A small sound classifier, trained from scratch.
Model: arch jasper, activation relu, depths [4, 9, 4], widths [128, 160, 192].
Training: adamw at rate 0.0046, 25700 steps, batches of 64, held-out accuracy 95%.
Data: 78125 training examples, 21.1 epochs.
Rows from block 3 of a small sound classifier, named by matrix and row number. Rows with one number belong to one channel. Each number is 500 + 25 x the weight over its row's rms, rounded and kept within 0 to 999. All counts start at 0. Numbers have three digits each. After the name is the row's rms in percent of the matrix's.
After each channel's rows are labels from the 100 clips, of 14976, where the channel reaches its highest value: "responds to" is what is common among them; "loudest band" is the band of the loudest frequency at the time of the peak. Only what is clearly more common there than usual is listed. The data: single notes of 20 synthesised instruments.
# convs0: first width-5 conv (model.blocks.3.convs.0.weight, 128x128x5, each kernel summed), inputs 0-127
# convs1: second width-5 conv (model.blocks.3.convs.1.weight, 128x128x5, transposed, each kernel summed), outputs 0-127

convs0.23 092:505496539539469452492476441513496503497491523489514448519512514511483551461467510466522508507495517471496474496504519517506466505424491482502530464506497466485515447484441511499509485521531476466495491510497503491481461519490515437452477525470497483493483511479521525438496492501485496519519490463470535459485506519494490484509496487517495521500502475520523459516476475481520548494486
convs1.23 057:464497493485496526445509499518518516553503479529470491539489512453476496515529506506538487488515493493498488498565506443509545491528479539549495496542518481515518508534541489487502508522471481470506501501484503514537501535467493483492466485525440480527498523530545520469512500453501496506465513533491467507511536497527537447546516526493513497480530506477482522488480485512512530511484
responds to: thin (high-pass); harpsichord-like; clipping; text has "clipped"
loudest band: 2000 to 4000 Hz

convs0.114 092:512508479467445487511487487496505508481455490504491482521497527469487457473470490494466516508482488480466498547467510503514494470480522524473508497453482441501463474515514484490495468473528510485480554480501469445511504484453505501495460538496498485456462501492478497506505470494453541485523453490473521508483464481477455459488480487523469495510482462476528501524484469460488475532488
convs1.114 077:466464514486452491478494517509534520496457500483513481561499565489499504480490519536508501514495515512461498538505497519534484466502511468498497502478521491495515470494494506486508486494557527456450527516478527482427498518497540501496520541485476498471485558526486499473494441460477522488495470507497521502505509484492456505529493484514464468513506468495544526522461497465480505505482
responds to: square lead; harpsichord-like
loudest band: 2000 to 4000 Hz

convs0.3 084:501465549469496474523497499515523482507498452480480467500519513498501514461465489455533484520500518483508491548540501516538511503492474444508514549479557447492507455488469482522495526549505507474494530492495525492459501499471527459524522542480499521503520512537475484485491464516506511529518490471485500463496524488531486477474508456485496511523502491520511475528485462481505445454519
convs1.3 084:468465471536504484491490501496506481473516476482531483533473494522452512493477523518462487518506501551514477512515492504508455502480491488501479508510526537481507456454454494498502452540546515461498457498453500506419493452514470480510564483445496493505477492508514492481446488498521482501528518500531516472500488517503505504456496507509519517492511503518496543494476488498492473449495
responds to: thin (high-pass); clipping; text has "clipped"; harpsichord-like
loudest band: 4000 to 8000 Hz

convs0.19 103:495499480493475502510465482495498534522515515523504422465468495482490501517469509503475521516495474495525505507510531519516502473510464482476506531512532460526494509485490498518480466489486522481417500451525523470467483564472511482516488491471500501477482523539454550494464485530487496469465473468500520450496530530504505471480491460534517464510490496497523499502509502482514461480461
convs1.19 072:464490516471512466467512421524486501484476462486445495507519481522497512502497512483512482507524511539478490507438490491524483499462470479505502488500506545494522486514463478453495496517492481447470502512454524525524487486527486498533542521479465516521508511448533519440504452499515499500497505458452492484505473495536514501511497519482512497492513498561494458518486479470490518521489
responds to: clipping; text has "clipped"; octave 6
loudest band: 2000 to 4000 Hz

convs0.5 112:465508505500511442508506445502454508488507469504511538509464513502490515421512486464500484453501485503510499509529490522519509523493471434519498492515517541511500518498460443523498525486464453499494513524506493518495473523474482471507499481495516520489477472464505481455502513522478484516502509461467536432507471509511516502469519501485506521516507507501506444499465511484498460455532
convs1.5 071:474458521509479529454488471492506496495483465499473501456523505429501504463514465501465487514492520446480497494500506466472470476457495523500513483498507455493485474541516503475510532495477466524485490512477497502488485513486546489493495500529484468525486442512527484485533522513465487475494489487476470528492513481463479478519497486473491524511504485473468506471482570489510566557491
responds to: sine tone; clipping; text has "clipped"
loudest band: 500 to 1000 Hz; 1000 to 2000 Hz

convs0.121 080:504533491466504523501475495470487520520495526552504494501467550511510482421517488486513530481486522482491509496473504479474461498478498461507506476492474505476463440460522507476541516498525509519476489488491477514492482507536518514457507541451480500482460518491469512460487472528468506483516509477474511429519481501469487534533521481515494511531496497514499473494434492516490470530478
convs1.121 064:519498500474502476472541523497521537511541525538506549540477507503480513540521510442516526477539474476494513539546506468488514499543530518497484510485486503548483554478518514497498460493495517489547509484488483536487524485510498498499483492509467484507525534505519528453523510469475514515521516540502440488497509514495542447506535532522513531508508521536497465494536474532515516510520
responds to: clipping; text has "clipped"; harpsichord-like
loudest band: 2000 to 4000 Hz

convs0.39 089:491494518509503444513466456502485470470507479494481519502470509515494500476499499459477472505498487502500485492511491531524463499494490446504480479475528487479514523493442436529499497520482472520506521543491519500472487547491509467506489507468479510512482511452524506458471520538486494522518498467484494428488456487526519521452508468482489535487499500533507468511459516487503433545512
convs1.39 065:488487484496502545482517504471551509511503515497495463495518528441523490450494486512502505524514488504505515509437518436517456446447527489496518493462475462503494477510585489436515524505478485519517539481442489474484471518477525504513481506508521502479519513542509504515536483468485484488486476498505497499488520517487491481538484499510515514493520513486490517483475527455486533506491
responds to: sine tone; clipping; text has "clipped"
loudest band: 500 to 1000 Hz; 1000 to 2000 Hz

convs0.98 100:539549514493554498518516495516507510520526526480540534504529557512565504497521505505498534505511533485515520520518499513524502511516514508480510522541528490513525490518493522485507520502500502519563538533497519551509509528518546518498495552489493507521533535483470503485510484555508551515515543504492519490505513527522481555523535504532523530490514513516551497545500499533491507535491
convs1.98 124:467481481486469477487524492506503484486534520521487471490462456481457487488524506507477530501501518485466521548487520469537498484486520498471491519477479489510491508480510491487501477522474471439450539456474498531507512462485463516512501463483469462533485475468525523501466450468492528472521464488482485501505480471483530464458460532527478470523507527498460498462496463490528488472514
responds to: octave 6; clipping; sine tone
loudest band: 1000 to 2000 Hz; 2000 to 4000 Hz

convs0.95 054:477490508483474521479505467512476533491539540514476493514511503491466534496469503469489470481525490508540477567486479505570474487504512488529480514436494546487516482495500455499518503493543504499469551490484509471508520506489496523501490504485499522474501515487487510478466482471486464492515461478467509484522498427532528468484488530474454509497520472542474479451468478482509500509495
convs1.95 037:490481545498471487488539503572499499485511525520542483544492510492522502494500543543517502507552525501465518548522523501530476500490517503482495534461484504510541501476514512538535519533533478509450521517506509526481539495479511554516494490516495456518469530491529531484501471491523509480544488492479508487543505498493515500517507527489473517545583505518480502508509520520525483515523
responds to: decaying tone; octave 5; harpsichord-like
loudest band: 2000 to 4000 Hz

convs0.69 096:558487480506492515492474518508547515540507525489529414490544542506520519506509495515461489524516521524492499465512529476492494480502510519493521492506493482505523488519527512477504532543503540513501527489479503486517537574505521546525543531485526456509502549518456541530525501502551524498503487487512524514505492494505491548547495474508501527487501494534492525509533490494484511538487
convs1.69 107:480469486463481478460500492499520471482532491521477452503483474490476457491537499488496522479512527512490516514475517454519515476478503502487469503496510468532481509476521465444512437552485487462480512484443499536452506509490463510518486485480495492534472519492531516504469494440502539492510485490486449494506485476480510490506467531518490486497502536497454480461489483478536483464540
responds to: octave 6; clipping; text has "clipped"
loudest band: 1000 to 2000 Hz; 2000 to 4000 Hz

convs0.127 105:499481507513502470528484500515477464468507474507501500503483507509492460487482515511500502470496500492511501491511449526451511488494537511502453517494516491530488504458409514517514423518526522494486474509546502522478481505516507485483494502472483544507514487490482459489441507541493485489518493525506510436512512514438475510441490497484514503525506509508495513489447506531518466484548
convs1.127 072:510477478523508510501500475504519501414489497455505486527483472510493472486479505480483513497500471536506529529464474493527431475490533515505466503509477541501518459459455461453510467498551528506512515468493476485469497464479494493490529513439508503474481509496465474452474506540517493473503491494505519482501517513530480505478480529503516522495507504496499522505547544471468508467475
responds to: square lead; octave 6; clipping
loudest band: 1000 to 2000 Hz

convs0.38 109:499517518482512481517484513523513518503513497517454487449524489526500522440481516485520501503500499483534491538547536534538483505498448441523519570502588503463512468495485491496486497526496481497474508462501552496482484472470512475522543490462520538520537480518502503515491481493509499514488500455506512456490510514533512487472503483507509482522493515499514489507460514480507458462493
convs1.38 105:469443541527474460510506447498497457453488489471517483560501474528480486498462496512462479507509497517481482497470477509512467461435485506493496506482541525495507473484469459501493455500552516490503485480468515489468493426481498489514534485490508506490487488493506484484455501527507481476518463488504531475498506494488485481458461498496498523499507482479492523493493492482484452439503
responds to: decaying tone; thin (high-pass); clipping; text has "clipped"
loudest band: 4000 to 8000 Hz

convs0.112 110:455468513517514487501462484493479504502465470500519456515523518518546514465521498472498480538492521517443490483530506523460511511452491490441513497534522503521504451502480505497499523477478476462484494511486497529506507505525513526520495536426481515508498521480495507444501482539492492466516528482452490436494482506477485542523526475465503528509500498530499454510455519503478507511502
convs1.112 070:464501509486501468442545433489537499505538486540480545489476524487484508512532451505487506494505484477501511517526519468485472511519504494511502538537471526500490537502522500484497496537513468493534506507512493522501500497483489468501490477515468498537562504504545524437505524481480501484523513516462463476488509527507561437475518537492522498527503528475462515483509494479534516497507
responds to: octave 6; clipping; sine tone
loudest band: 1000 to 2000 Hz; 2000 to 4000 Hz

convs0.42 111:518521517530557528516511517509508510524503518500525476516530547528570505493527506532498516523505522521495502498528489531503501494527502484457512547559552502510527472531504528484511517500492516501541524500482517552531512525547540513509511533493521514528560533514474525501503512537519531506511549484513494489506526529505498556530533488526524535514514511516533511528493490527494515521479
convs1.42 129:471472474492465464463527491508504487483536515518497476483475454477471484499525493492462530502500516479470524547490520461533501489489518500476499517473470486512482511481508495486503477527484464459470532465479496529499517464485458509513493468489456457534471468452523514499470466484488532478524465493470481502502479478486527462452462538528476489522502529488461477461499471482531482457516
responds to: octave 6; clipping; sine tone
loudest band: 1000 to 2000 Hz; 2000 to 4000 Hz

convs0.102 073:520476438476476473517485491480484488461501492520498478485468471443461509511484465473454494495474482468500512496471494504498471491441522465499481484483468475510461521464494504497495489518518486516525489489491446485485482476481467481511455511458487496500437483454518497467492504456459478531525473496451519479481449486511513472489472481481495491514479497506474485470510480467515485470539
convs1.102 031:507472520528490574492534503483535529508497529517465508547535554459524492506498507494529488527503488479498519510446470489513465475510541499524511502443439472526518543497534517479515496474467541520524480537527444488494493471508529487499516542516495474483495530523481519435514521514493509517515491541535462496486504501472480506512502504494492493508508492507460524513486493527512522498496
responds to: mains hum; sine tone
loudest band: 250 to 500 Hz

convs0.94 079:522499472466451472498521510499512503456467535511500551484505527474477510468475492474459527507476491466488516514477523522525491494469509489506506516464529497491468478502448484494494453479495480477495533501505483498516473507474489491517471528476479543461491485480478485482482449484440528492456472444456514490480489506511476456464505489502493461510481504522490474502450453459484475520483
convs1.94 040:460463517503463486494483503507509513436471491482510452528515482470530488536484510519515482477509506589460493476465513493499537485521469516492522513488522486508515456487486503505488470513510494473508482490482541477433508460483511504487589535465516501491465497539504494527482481506511501485509476457524497471507508468489499504496465485502469501496505485479488544514504538459488495511500
responds to: decaying tone; thin (high-pass); octave 2; white noise
loudest band: 4000 to 8000 Hz

convs0.79 123:490472512500499458527469459495490495465500509502505532499498521498512497471493475443502510486497506483505525489516441526475512479458526498494439502501530525506487489503377512542496444500509503495496492496523502501517475483515519489499480522510504540494493487492469472466439491508482506467515499476459504468496491506456507517449501515493498521507495499483506473515452497508484447473501
convs1.79 069:471471488537495461486498483511508516428477459495472466482518528523526505468486480484521492532497505544507493495516478498504461518503484509508466480491478523490492446488438486481494446477521490510477503490515494515551494505481506495476485534461490486499437470477505497489462519505531508478494503470521492483507521463513502510547494507484479547513485484538480523499557563444502502506492
responds to: square lead; octave 6; clipping
loudest band: 1000 to 2000 Hz

convs0.72 076:514504476480501482533497483490481535487531521516488513493463507449463504514503453478448515478475425495529501536511526517538504490502474463525506483471482519509462516496469486518497464491513495500489558487498444482498490486455474483487482487495487505477437466464450462486479481482485507494501490476447556497482471513481496479478514491521507512520477508507525486509528492465473472463484
convs1.72 047:523516506483533460493489492500518528512504485513482523499467474429512476518510517469550495508495486518511490511530508477460521496468496517512503503509448487508517544506526493482524533506465496540519493511509477512496504549490491496510440497525474487516478512522501514456532578544462503520487513518487480546515548502500489516547489512491510546506521510484482450489535511540516543532515
responds to: white noise
loudest band: 4000 to 8000 Hz

convs0.10 094:526461488515516515494524515520524500507523521465534403507527508514495543519514492494453472508516494521499490434521518499474495496499502531487510522533503499523503497535508522503498518536509530497483508508518500513535545561548491538493532496516542466528545524496494557526514518446534485520476503496500501519514493519494512535545486508487534528504497509536468514494544492519509482509502
convs1.10 106:484480490485453497462519484503521480468517493511485465492496476472484454497523485484477532463506530517479532518461525455530510472489514513503485502479509452522486514479535439473512462544477486491482524490440498517455513511446472520523495489487486504515439503521534498501487480466513541489520452493489472499507490466487494484509452512509465470499501522481461488459487487476520479464520
responds to: clipping; text has "clipped"; thin (high-pass)
loudest band: 4000 to 8000 Hz

convs0.126 105:503470495476504531500518489501478498471507504506448494440463469469491494463489508504484503441502518469506547505490505489518481472517544459503486515451506473542498511467492478521490492543519517488466524516512517539458508589485487496485460492438473520519481480513495438484494494554486501517524488477492524464527493485480455495476492510495500476508505506505480510500465513504508489483526
convs1.126 081:481458466519528509482536466505483522466488514509524514495519528526521536515504516474484469460497489522491530479475482508507483487494488510492483489530479538510522445524458465472498498492489494454504530541518485547517483513462481507503554521476515531517513533514524510490493486619544493475504522513476535488496477506524508505521489489499510516527499499534490481507513518506521532543526
responds to: decaying tone; thin (high-pass); octave 2
loudest band: 4000 to 8000 Hz

convs0.2 064:496501487488474508502504505499507521476506498503486548475498503502453511422492518493474520471476476469509499520482525506493465501502486454530500534472547510479476467485467485493497463503503478504521498483472482492495494481475467449514500483475503535502530491493472471473504453448496484494490498434490528452486498525518489447464516510513540493512479524491498519501462448465460456455476
convs1.2 045:476483529497457473515509461513488503515491518492538484552479515547443510519471519526501499502503480542499485535478496527527440504454497481507501489479514500497511454473482504504495470494558500496491513492460506468478499499503509500492577511456497520479491499552489498453484467532532496508506474486480548438510526504506488480518482492516483519504507478536529563497523514501493510473498
responds to: decaying tone; thin (high-pass); harpsichord-like
loudest band: 4000 to 8000 Hz

convs0.55 095:526508499508508498519473523515536461497500440483469484463514500492510492442460506481518488509496502461519479517520524507497491503529460422527521535504536435513505485511482497517493497550484495506532511523503531487467463495472525467514509518469505525510525499526487494515511489517533503561503497476490523443490480516537479507471497437512504496513498509515515502517455493492514447455511
convs1.55 107:457443520523489494500490477496492490466509483476533458547466489525466495508497508515467500483509505527486502524444493493526452490444481509494508497512535525484507466456490474483497461524545522477499489475432483512448495435505487492512537476457514495497479498507506485497477495527521500469535503482518525469498489524499493482468504518508523519503507516471505532509500510471485482422509
responds to: decaying tone; clipping; text has "clipped"; thin (high-pass)
loudest band: 4000 to 8000 Hz

convs0.70 087:498513515506510468510474415471460484509504482472465502512478515508505504515497490450526525497483505477497511507523512521496505520487522469476510444501504480513520483462461468516499499502497497502466523518492520493471466517520528481501450505468459473517457525479477513434486520560458503483517520457456516448491476508476508513485528486502505516475496494532542452520492545523492484487498
convs1.70 068:487480466448492500486520496472548521535526484530474506465451512444468487479516469492502505504507465515494500531477531445513447449452505515499493526526489498487464513501535481495508492525468492491517516470480501499497487485452490490520482474520522497508577510498529531488505475441477491503535498534491480487493494519495534469498497519508516487509509529451474492477454466472516491485515
responds to: clipping; text has "clipped"; octave 6
loudest band: 1000 to 2000 Hz; 2000 to 4000 Hz

convs0.120 119:444482514523519495522499514491527479504448475489490459503535505541541456489477497507483480532502536530449489493513468525481497441511497504420485553523551513497506501524468507501503480486482527430459496465509508513514491487514520519520527519516531517500545506525474505533481472510524503478467505504507491485505513496461468535494490481500472508490509479529509486513457469515477481520495
convs1.120 107:456456456555478486468514471502519481471514485487523424522497478469508496492521487465466510500506532483481510527472509456531507506465508499476501490500493507499497490432502501484502466536524502452507487473458482523460509434510484503499491496461473476515452486493534500494481502496510525469527485470494469490497485502495513506458482533517507465508505523494472501507508505447504457453512
responds to: decaying tone; clipping; text has "clipped"; thin (high-pass)
loudest band: 4000 to 8000 Hz

convs0.62 119:525522517464476434535489474491454488466522499529523531474502484476494486481486503464489532491499483452533511495520443511478525487449495521521436501495524494485498494488415521560506435504509512508517479526542512490519465507509509484498488497517497519496485457472477510470448490515461500493519492501485516499510512530478495480459497519494516516521498502483502479500455502509520501465486
convs1.62 064:509462512479519462488495470511493467457494510504467462495516461511494504496464517546526461509499481504514466476514475479480443491490455495522483494500485496509522447530469486488497503524512484533477480512518551480507490546491490508489531505504492466525428463517473484495452535514491469529515498472503497518500507484513497538537467481473501541509502489497473583478515540499528496501481
responds to: mains hum; clipping; text has "clipped"
loudest band: 250 to 500 Hz